A small image captioner, trained from scratch.
Model: 6.89M parameters, 32-pixel images, encoder arch vit, encoder norm layernorm_no_bias, encoder patch size [2, 2], decoder norm layernorm, decoder activation squared_relu.
Data: trained on rendered dice on a table, 36250 training examples.
Rows from block 3 of the image encoder of a small image captioner, named by matrix and row number. Rows with one number belong to one neuron. Each number is 500 + 50 x the weight over its row's rms, rounded and kept within 0 to 999. All counts start at 0. Numbers have three digits each.
After each neuron's rows are labels from the 100 images, of 14976, where the neuron reaches its largest size: "top examples" is what is common among them. Only what is clearly more common there than usual is listed. The data: rendered dice on a table. In brackets: how many of the 100, against the usual share in percent.
# gate: MLP gate (encoder.blocks.3.mlp.gate.weight, 384x192), inputs 96-143
# fc1: MLP up (encoder.blocks.3.mlp.fc1.weight, 384x192), inputs 96-143
# fc2: MLP down (encoder.blocks.3.mlp.fc2.weight, 192x384, transposed), outputs 96-143

gate.36:484523542547570541524369512422496506543500465525631424501476466527536477419486512525638641556490502450506619509499541434482504438545526514526483
fc1.36:503400470507512485455518473599512508455509437485533480510551593442372508490479442494463481507526459491594516434488428519559506512541513576342449
fc2.36:595587485522620341430439452503499462517477491490520508496532530514518454510502499504483478466514464537559553565500534512461508491492554552473470
top examples: blue die (37 vs 16.1)

gate.267:456566578621440527544548521455441573418489506502376577551515505494509503499463349592479517469539483513471493588506543495583517492500436469409526
fc1.267:510429515585423474525548537532483471517650503417537478484489533514548466436476583497495620497513504466511605493498497516491504454483505462556486
fc2.267:471548549466522424517526454493483519484489507540512482499526490432559538645449417489574456503441505520494528513481435459447455562460508602484459
top examples: pink die (41 vs 15.7); white die (39 vs 15.6)

gate.64:444449499489477499479532499516438609524477488482493579558634475464492510445441514559521506477518518599456528508534517458478518508504651382443380
fc1.64:494519472509513479458448429456534529482466460503593453558426525592548611539511501489469488543484543463486478480484420495518517493460423529520624
fc2.64:548446489410440418624476592451528489504463565496497465412454465539472471449494556498442415536430468510487441541480529533522603522462500577484484
top examples: black die (57 vs 15.9); blue die (41 vs 16.1)

gate.97:505472585544484524465423542604470533541478457526510586561462533539518561486460503507555563570417590454554510511515549486549508483505544478562581
fc1.97:612574500484462526462459600502534516452546508478468562497492502463617563522483502542530533434499479588496489512546560513572513481558495441533463
fc2.97:440552510595487456507508529495485429446475522464571508480544507490518450467491517492604505458528536490491342476474512457509594437503518429485519
top examples: black die (43 vs 15.9)

gate.109:457445506504506484469489469526604343523538520502504460419464509514570414609542426522599489526544471486444529526480459506491487541496431482516499
fc1.109:566546501544489445488523452574448580493506424494455574593611477511505503601549557554474489491498480481400490492441528527454505497501468412654513
fc2.109:460557462500409576487566503484528490508509496482529478497496500516469509525532494452508500437543548546501508505601421410506498505515437520458515
top examples: pink die (37 vs 15.7)

gate.311:529506514545526538498514593485558482488508505434502478459555541406501493516433431488501502487520494416454468617461513519455583544507570479534502
fc1.311:500498387505452470500442503495434515445474527503472540542510494567509452478520605557546482494495509604530467476526432469494438477488451634416476
fc2.311:421535494431431518531597579503457477496518548439550481484376515455402449553466473496502497479578463476449372522483544515457549493508512467517491
top examples: black die (49 vs 15.9)

gate.96:449535451454503533519494536477414447494480448578417489450502451516484533428502476516604462519590487548573491475492494517569513508528525509489524
fc1.96:479443507530509481454510520503529447535496595330540497478526389432506498550484516440324489516502557399451442514558473508447468467539493523528530
fc2.96:585473585504512417489526485369476514564596448606459517459446525537519474599469499530617502559523484362500519487552535506466438509471496527434493
top examples: blue die (50 vs 16.1)

gate.123:504508473567451473557527453502559485496496435552636394500491521470509521464465499532401487410418562471449535594570482477581509492505544491490462
fc1.123:463487507546516512462522488526454428474488495589548401458399500441523456471482502524481493524475435533506480472478490401501417548520488387583532
fc2.123:354505494471537367586502470512469473490495456511554365563474430449479526514496517462396520608496522504478554538553522484584544469452598566472501
top examples: white die (67 vs 15.6)

gate.190:514457500504453421524512430488556486509507457376491570491442513526423456533491520509511523509478432403553533457489572459426537488491498463505498
fc1.190:437516562467474541510520518383582394424535601557479440563518525487509567372480500476488357544506508464555613458534444482567575577546455528578480
fc2.190:458474517479494509533508395485463590617466510467500494570490442572465514571399561498520504514536406442537518577458471455509454489523566517609470
top examples: blue die (52 vs 16.1); red die (44 vs 15.8)

gate.82:448615575514512466512473454471506571504504460404459527518534450532380500526501522504519410493576442492565477488580505523505600493456518511444361
fc1.82:622519490504618482634509545540441463592605510611524468500558613536499464440512493515538529409483518451512494468496551424477487468526458530572446
fc2.82:522516521493499433502536449494494508458478568471568542479492481509496524377457390516500570490579529541523554631500522489535543523509448501527400
top examples: blue die (75 vs 16.1)

gate.26:436599483492497545408581555518523536510529452427529519491404496489493468418452515470407457519505460541487545516513506491508482528489527432460546
fc1.26:481449517500630445631468431462529553469469571547538527447516630504477480489519479503493507452467527465550498504447495447512454518474461549482569
fc2.26:451513480498489692420502521420508449452381467548483498521518429477486459435526536448509515557442593581496650504500511483472527575552553502521492
top examples: pink die (36 vs 15.7)

gate.310:487453449493521511442485574497480457598563529491410482499420516606504489478603451548499524435495416547456496474588518533456587549512506518521500
fc1.310:519538517473460501539525453483386541510450509536541520475557499446464507505400610490558414585554563529542417545464496441499483516535517415511493
fc2.310:431480514489465501394448570493546583429498480557500520565556462589484493494612550470536552531446394459570513383476552492515481534500494490412450
top examples: blue die (59 vs 16.1)

gate.321:553365422468516434504547563490503510510503461461557431475574440486501514643582461520646496547501580511428428491471534515517517471502491494546444
fc1.321:448509521475488534475500549537501504505508540510554448484558513534562440617493505563514513571497484564490476545478492340498479489588500526600379
fc2.321:558562481515450501473505482509448503506383518449550490556525408521569612480498539438524494425594487583456524481501519446479418557470626519509516
top examples: white die (42 vs 15.6)

gate.280:543514553470453430518469504490535488478521439508524512488410584521474530547512476510490595569483513582478488494537469566616546500583496549496447
fc1.280:641455534438510470511515469504547481475527443533544539451436503478486386552438452453513545449520605510514444440521479481443590459500547556461446
fc2.280:414544560503487476488459584493504510523547513467552462431533487567566512390458488489430486535464497504495543515521531523553458630536445523507440
top examples: pink die (36 vs 15.7); white die (35 vs 15.6)